{"encoder_kernel_size": 5, "text_encoder_norm": "layernorm", "text_encoder_qk_norm": false}
Rows from block 9 of the image encoder of a small contrastive image-text model, named by matrix and row number. Each number is 50 + 15 x the weight over its row's rms, rounded and kept within 0 to 99. All counts start at 0.
After each channel's rows are labels from the 100 images, of 14848, where the channel reaches its highest value: "top examples" is what is common among them. Only what is clearly more common there than usual is listed. The data: seven-segment displays showing three digits.
# conv: pointwise conv (encoder.blocks.9.conv.weight, 192x192x1x1), inputs 0-95

conv.90:36 31 49 61 46 17 30 36 80 47 46 48 38 53 61 41 47 42 61 21 39 60 14 43 81 45 37 76 23 94 52 34 51 35 57 61 67 48 36 49 64 54 40 70 85 36 64 41 30 38 45 69 52 34 40 50 48 62 53 49 63 45 53 33 59 55 27 38 29 06 52 27 46 65 32 57 50 57 69 64 50 55 51 46 54 45 48 44 22 61 69 56 89 46 44 65
top examples: the digit 5; second digit: 5; the digit 9; first digit: 9

conv.30:61 62 32 70 60 46 81 37 42 64 45 26 21 52 55 45 63 62 48 32 53 49 64 32 47 55 47 99 63 47 69 42 54 52 75 41 54 79 52 72 42 44 53 39 81 58 82 60 59 55 39 24 45 81 51 57 62 31 53 22 47 54 54 39 35 49 56 35 65 57 64 70 61 45 53 53 36 35 42 58 46 50 55 59 64 35 45 46 48 50 51 75 46 71 49 54
top examples: the digit 6; second digit: 6; third digit: 8

conv.33:37 61 51 22 71 46 77 66 35 68 42 46 73 34 76 55 76 68 71 52 41 45 65 45 53 40 42 44 34 23 20 44 44 65 76 60 59 35 57 70 41 39 53 37 62 23 51 42 36 46 23 74 57 48 85 39 12 18 36 47 51 54 43 48 33 56 34 37 49 81 49 39 54 17 52 51 46 51 33 41 51 50 32 49 31 36 57 51 56 49 27 39 32 83 59 40
top examples: decimal point; third digit: 0; third digit: 5

conv.157:24 53 43 45 59 50 62 18 67 53 47 50 36 69 64 42 33 63 55 00 68 38 42 54 52 43 34 44 70 63 37 55 92 47 54 41 57 58 49 43 51 52 22 36 51 26 44 88 47 61 32 32 33 53 64 50 72 66 40 70 56 64 73 45 27 16 50 45 40 25 49 71 51 45 49 63 37 49 48 54 37 56 42 33 40 38 57 59 51 44 57 56 53 50 56 61
top examples: the digit 9; second digit: 9; first digit: 4

conv.116:46 68 59 37 48 52 18 43 63 51 62 37 62 53 53 39 15 49 57 57 66 59 57 18 52 54 55 69 50 42 68 45 54 40 61 33 48 50 64 40 74 79 48 63 38 82 57 44 42 48 48 46 58 30 52 44 12 60 44 61 69 67 33 60 40 63 25 64 25 88 51 49 37 39 68 66 57 69 47 12 52 21 40 61 17 35 79 29 61 42 48 48 15 39 48 37
top examples: the digit 6; third digit: 6

conv.8:28 56 47 63 81 63 41 49 73 25 18 56 49 70 34 47 55 43 27 46 75 55 46 57 25 61 49 63 51 62 59 34 59 57 66 35 60 48 53 44 39 49 56 63 68 49 26 35 42 60 48 38 58 53 30 48 37 40 34 45 33 23 36 57 44 33 45 14 49 37 66 59 75 25 48 16 68 50 72 64 55 28 44 41 41 51 34 59 18 23 69 57 46 43 77 49
top examples: the digit 1; second digit: 1

conv.39:45 53 39 67 51 36 44 69 31 73 67 60 46 44 48 52 59 84 72 44 45 13 58 62 55 35 60 54 77 46 43 57 42 25 53 49 35 33 45 41 44 38 41 31 36 68 21 61 32 56 61 26 29 52 51 46 82 43 58 47 35 96 36 62 25 40 54 25 36 59 53 58 65 30 78 55 58 35 49 50 59 55 50 54 53 59 76 45 42 30 21 60 54 54 45 77
top examples: the digit 3; first digit: 3

conv.171:68 55 50 48 37 46 76 42 53 41 20 49 39 45 46 36 63 61 53 15 99 31 30 37 37 50 58 38 41 38 22 52 38 43 61 29 63 57 47 38 28 55 80 55 53 38 51 47 41 70 55 37 59 48 37 48 58 66 52 41 68 57 50 42 59 55 44 46 64 48 75 56 25 27 47 57 40 47 40 66 64 35 38 52 53 49 35 27 48 77 35 27 49 65 47 56
top examples: the digit 1; the digit 9; third digit: 1; third digit: 9

conv.187:56 56 25 16 60 49 32 22 50 61 44 47 50 59 37 63 41 48 40 33 46 49 49 40 47 38 59 57 27 41 68 39 63 58 29 74 30 57 39 43 47 31 45 40 19 39 62 39 42 75 72 78 58 24 66 49 47 73 55 46 48 30 26 88 46 40 20 60 37 43 46 45 52 72 48 49 56 49 34 62 59 76 44 25 45 39 50 42 62 43 50 64 44 79 77 77
top examples: the digit 8; first digit: 8; second digit: 8

conv.66:48 53 63 74 88 14 68 45 54 58 48 43 72 52 48 39 50 70 46 49 48 46 99 59 53 66 45 59 39 48 47 57 58 60 29 47 41 37 51 47 47 44 13 24 32 55 36 59 41 33 59 54 42 38 81 58 41 33 49 38 57 02 52 40 48 51 76 55 51 43 48 40 45 24 28 79 62 62 46 48 54 50 57 58 46 66 43 39 50 73 25 83 45 52 51 58
top examples: the digit 5; decimal point; first digit: 5; third digit: 5

conv.135:54 54 59 25 44 37 40 41 53 54 45 29 47 55 41 45 51 62 47 57 60 60 43 30 48 86 63 58 63 38 54 61 50 40 50 61 47 71 76 80 40 06 57 39 53 47 66 55 47 54 33 40 61 40 35 60 51 29 55 50 35 47 40 39 46 36 62 50 52 39 69 38 51 47 49 49 33 41 49 54 43 42 39 42 33 57 39 43 46 52 74 55 37 69 48 48
top examples: the digit 6; second digit: 6; first digit: 7

conv.184:47 23 32 62 68 49 26 80 58 43 23 28 60 90 71 51 65 50 51 56 34 60 51 33 66 62 56 48 63 41 49 40 74 55 52 63 54 44 35 64 83 61 24 63 47 51 47 39 43 35 29 45 36 39 39 65 53 18 27 51 46 60 31 27 48 44 34 75 42 71 61 66 55 53 60 81 29 60 35 60 34 47 51 51 54 45 66 55 38 53 51 54 37 69 55 49
top examples: the digit 9; decimal point; third digit: 9; second digit: 9

conv.131:45 63 58 75 58 36 59 27 72 43 66 31 46 45 74 86 61 41 17 40 36 44 33 40 32 56 44 40 51 61 44 23 51 58 50 64 72 53 27 59 43 39 40 37 64 40 52 20 50 56 59 49 66 43 28 81 55 43 17 62 47 28 56 57 36 70 38 40 55 57 34 85 54 35 53 43 41 54 65 61 71 40 46 38 04 68 34 58 32 58 28 40 40 70 51 51
top examples: the digit 1; third digit: 1; second digit: 3; second digit: 8

conv.59:41 60 48 61 34 40 56 51 59 33 54 38 40 68 59 93 43 46 73 46 57 46 42 44 73 63 49 52 44 57 48 29 64 54 51 66 51 21 55 56 47 47 15 43 40 42 23 44 55 55 15 41 39 64 16 47 26 71 43 44 30 41 50 52 44 54 50 34 35 31 52 62 44 53 52 34 41 36 52 46 75 54 54 54 51 59 22 38 59 31 57 00 44 67 38 62
top examples: the digit 8; second digit: 8; third digit: 6

conv.25:46 54 42 80 64 70 67 37 31 45 73 67 30 57 42 21 39 04 56 49 60 31 19 56 68 43 51 36 57 62 34 82 54 55 50 77 46 48 48 60 60 57 47 44 44 62 52 40 29 59 48 41 42 50 96 35 65 73 52 69 41 60 45 52 45 52 64 16 61 51 47 38 48 46 47 47 61 51 53 44 66 59 40 37 35 29 45 49 58 00 28 20 48 63 55 55
top examples: the digit 2; first digit: 2

conv.110:40 59 80 62 31 63 38 58 40 70 39 47 83 36 64 31 42 48 44 61 47 68 54 44 43 43 42 47 63 43 43 63 61 69 67 69 68 34 35 53 37 37 54 52 39 37 74 48 47 45 61 40 46 53 51 61 82 46 68 32 41 60 52 57 55 37 35 78 36 49 36 43 46 26 72 23 57 33 46 27 67 40 48 64 47 29 63 38 60 50 78 72 07 33 50 56
top examples: decimal point; the digit 7; third digit: 7

conv.2:57 62 47 36 71 19 49 50 42 59 37 22 39 51 48 48 38 50 43 24 18 38 49 38 35 34 47 32 36 55 64 50 50 59 39 73 47 42 37 44 30 48 39 50 62 64 30 42 34 49 42 61 67 37 47 53 65 53 41 50 92 46 34 36 42 31 24 01 39 41 60 49 47 42 56 47 51 58 48 66 35 67 60 44 64 56 45 51 66 62 39 41 50 79 46 63
top examples: the digit 1; second digit: 1; the digit 4; second digit: 4

conv.186:26 68 62 38 74 50 63 70 34 38 70 18 47 37 58 44 77 49 64 54 34 37 40 61 63 37 44 41 43 81 71 56 58 67 51 47 29 32 31 76 49 67 67 46 62 32 50 55 55 48 53 51 46 71 56 31 66 42 47 60 54 57 84 50 49 58 34 46 50 68 33 61 81 61 57 74 63 44 52 61 38 69 75 47 69 49 49 53 38 53 32 47 61 59 42 78
top examples: the digit 3; decimal point; second digit: 3

conv.104:51 41 42 43 43 62 48 55 46 51 65 49 57 38 49 51 57 60 59 56 04 58 48 46 58 14 55 51 42 55 45 37 41 44 53 39 39 58 35 71 35 54 56 48 53 56 51 98 59 72 69 54 66 75 48 38 51 69 52 58 40 46 07 47 25 60 30 43 33 56 74 60 61 70 52 61 47 26 50 46 52 40 79 76 56 45 51 55 46 47 34 45 42 35 68 64
top examples: second digit: 4; second digit: 2; third digit: 3

conv.91:42 40 25 30 31 43 66 50 30 46 54 52 29 35 41 24 44 67 72 41 47 48 85 40 75 55 71 49 59 66 53 67 50 18 44 28 50 63 51 62 63 55 56 26 49 44 77 67 43 33 46 58 38 44 83 46 67 58 72 54 35 46 48 68 47 65 31 71 49 46 89 49 58 26 35 46 30 56 57 61 49 24 64 49 52 59 31 32 61 34 43 53 61 64 53 62
top examples: the digit 9; first digit: 9; second digit: 4; second digit: 5

conv.86:53 68 58 57 43 67 61 68 56 36 48 45 19 44 47 55 42 36 49 42 59 31 04 41 22 71 31 19 70 52 44 48 37 55 46 53 22 52 34 66 63 51 54 58 59 78 41 51 20 34 67 55 39 34 32 43 81 43 50 46 31 31 43 64 58 49 42 57 40 40 35 65 44 41 39 67 66 58 36 73 35 47 55 35 59 33 62 47 40 56 18 33 66 54 53 49
top examples: the digit 9; first digit: 9; first digit: 0

conv.153:34 69 47 30 63 53 78 35 47 11 63 36 59 48 31 05 49 83 35 35 47 06 63 45 55 54 48 30 50 39 74 23 53 40 51 46 52 68 49 60 38 50 67 37 40 35 81 67 44 47 44 44 43 38 71 54 38 44 64 38 21 60 36 31 46 45 61 49 46 21 41 65 63 32 50 45 39 34 60 64 62 56 63 52 99 59 54 41 47 70 31 72 53 53 56 61
top examples: the digit 9; third digit: 9; third digit: 5; second digit: 7

conv.108:58 50 42 50 41 55 51 77 55 43 32 50 38 17 33 31 32 34 68 61 54 48 46 63 46 64 45 37 42 35 46 54 37 33 48 41 45 59 45 64 93 52 32 27 34 38 47 58 62 41 43 62 50 69 35 54 73 43 62 80 56 39 42 54 49 41 27 44 00 73 51 55 71 65 48 51 58 62 62 52 79 49 70 61 48 32 39 18 52 44 50 34 59 28 72 33
top examples: decimal point; the digit 8; second digit: 8

conv.69:22 50 49 42 77 43 23 74 43 68 50 34 31 33 29 69 61 58 90 51 45 06 63 34 44 32 41 38 68 66 35 43 38 50 71 41 51 52 30 58 53 95 43 41 32 94 44 47 36 57 62 48 59 50 26 70 52 15 51 57 44 46 34 47 28 59 44 60 66 32 45 48 69 40 36 41 49 17 49 29 67 46 42 63 43 45 47 43 52 21 33 64 73 71 29 38
top examples: the digit 2; third digit: 2; first digit: 2; second digit: 9

conv.125:22 43 70 51 43 60 36 46 44 56 55 22 07 32 58 72 59 66 58 49 54 82 74 45 55 25 41 51 48 75 35 52 47 42 57 43 57 76 59 45 46 43 58 42 46 53 57 35 26 50 84 72 32 38 70 70 69 44 45 22 44 61 52 64 46 29 42 42 45 64 56 50 54 37 62 65 63 63 45 63 54 34 39 85 62 17 55 26 43 16 33 54 59 49 62 65
top examples: the digit 5; second digit: 5; second digit: 9

conv.76:33 61 39 52 23 27 77 56 59 37 70 50 38 44 57 73 64 27 51 53 47 48 35 22 26 46 56 04 52 74 36 48 55 50 65 44 44 35 50 60 43 59 62 26 44 17 18 57 28 48 38 59 63 58 44 49 38 74 26 65 41 58 37 57 58 42 48 09 66 69 79 59 35 62 10 52 50 17 57 49 39 46 43 54 43 64 60 50 73 59 41 70 42 47 42 54
top examples: the digit 1; second digit: 1

conv.51:22 58 28 51 44 47 43 54 59 40 62 58 51 42 62 57 47 44 56 20 58 55 23 38 57 43 45 49 67 63 65 77 27 44 44 43 45 64 45 56 58 52 51 42 53 55 83 57 71 49 48 18 25 53 50 55 55 58 72 43 30 40 50 53 49 68 60 56 56 64 40 89 48 47 38 62 23 42 39 41 55 60 32 39 39 56 49 47 72 37 31 42 13 47 63 56
top examples: the digit 9; second digit: 9; first digit: 9; first digit: 5

conv.179:34 56 61 58 42 22 75 49 48 20 38 45 30 41 89 43 42 67 58 26 41 35 40 55 63 48 40 61 42 49 47 42 56 36 68 69 41 56 30 53 57 54 60 18 28 59 21 39 62 44 57 32 47 56 51 60 56 54 52 42 56 45 42 51 53 68 79 52 26 38 52 36 50 60 81 47 52 86 47 58 59 58 28 38 62 67 34 29 34 57 68 44 29 59 59 56
top examples: the digit 6; third digit: 6; first digit: 6; second digit: 1

conv.40:56 37 59 40 42 21 99 53 48 27 22 48 22 38 43 34 35 42 55 39 47 33 34 22 40 47 26 75 44 45 47 28 37 21 43 44 62 58 43 42 51 38 72 38 55 47 61 47 47 44 31 46 57 34 21 45 56 80 59 67 60 57 47 23 31 40 65 57 55 69 08 28 31 44 46 46 38 35 54 59 54 46 42 33 46 38 56 51 55 40 47 37 50 45 33 34
top examples: the digit 1; third digit: 1; the digit 7; first digit: 7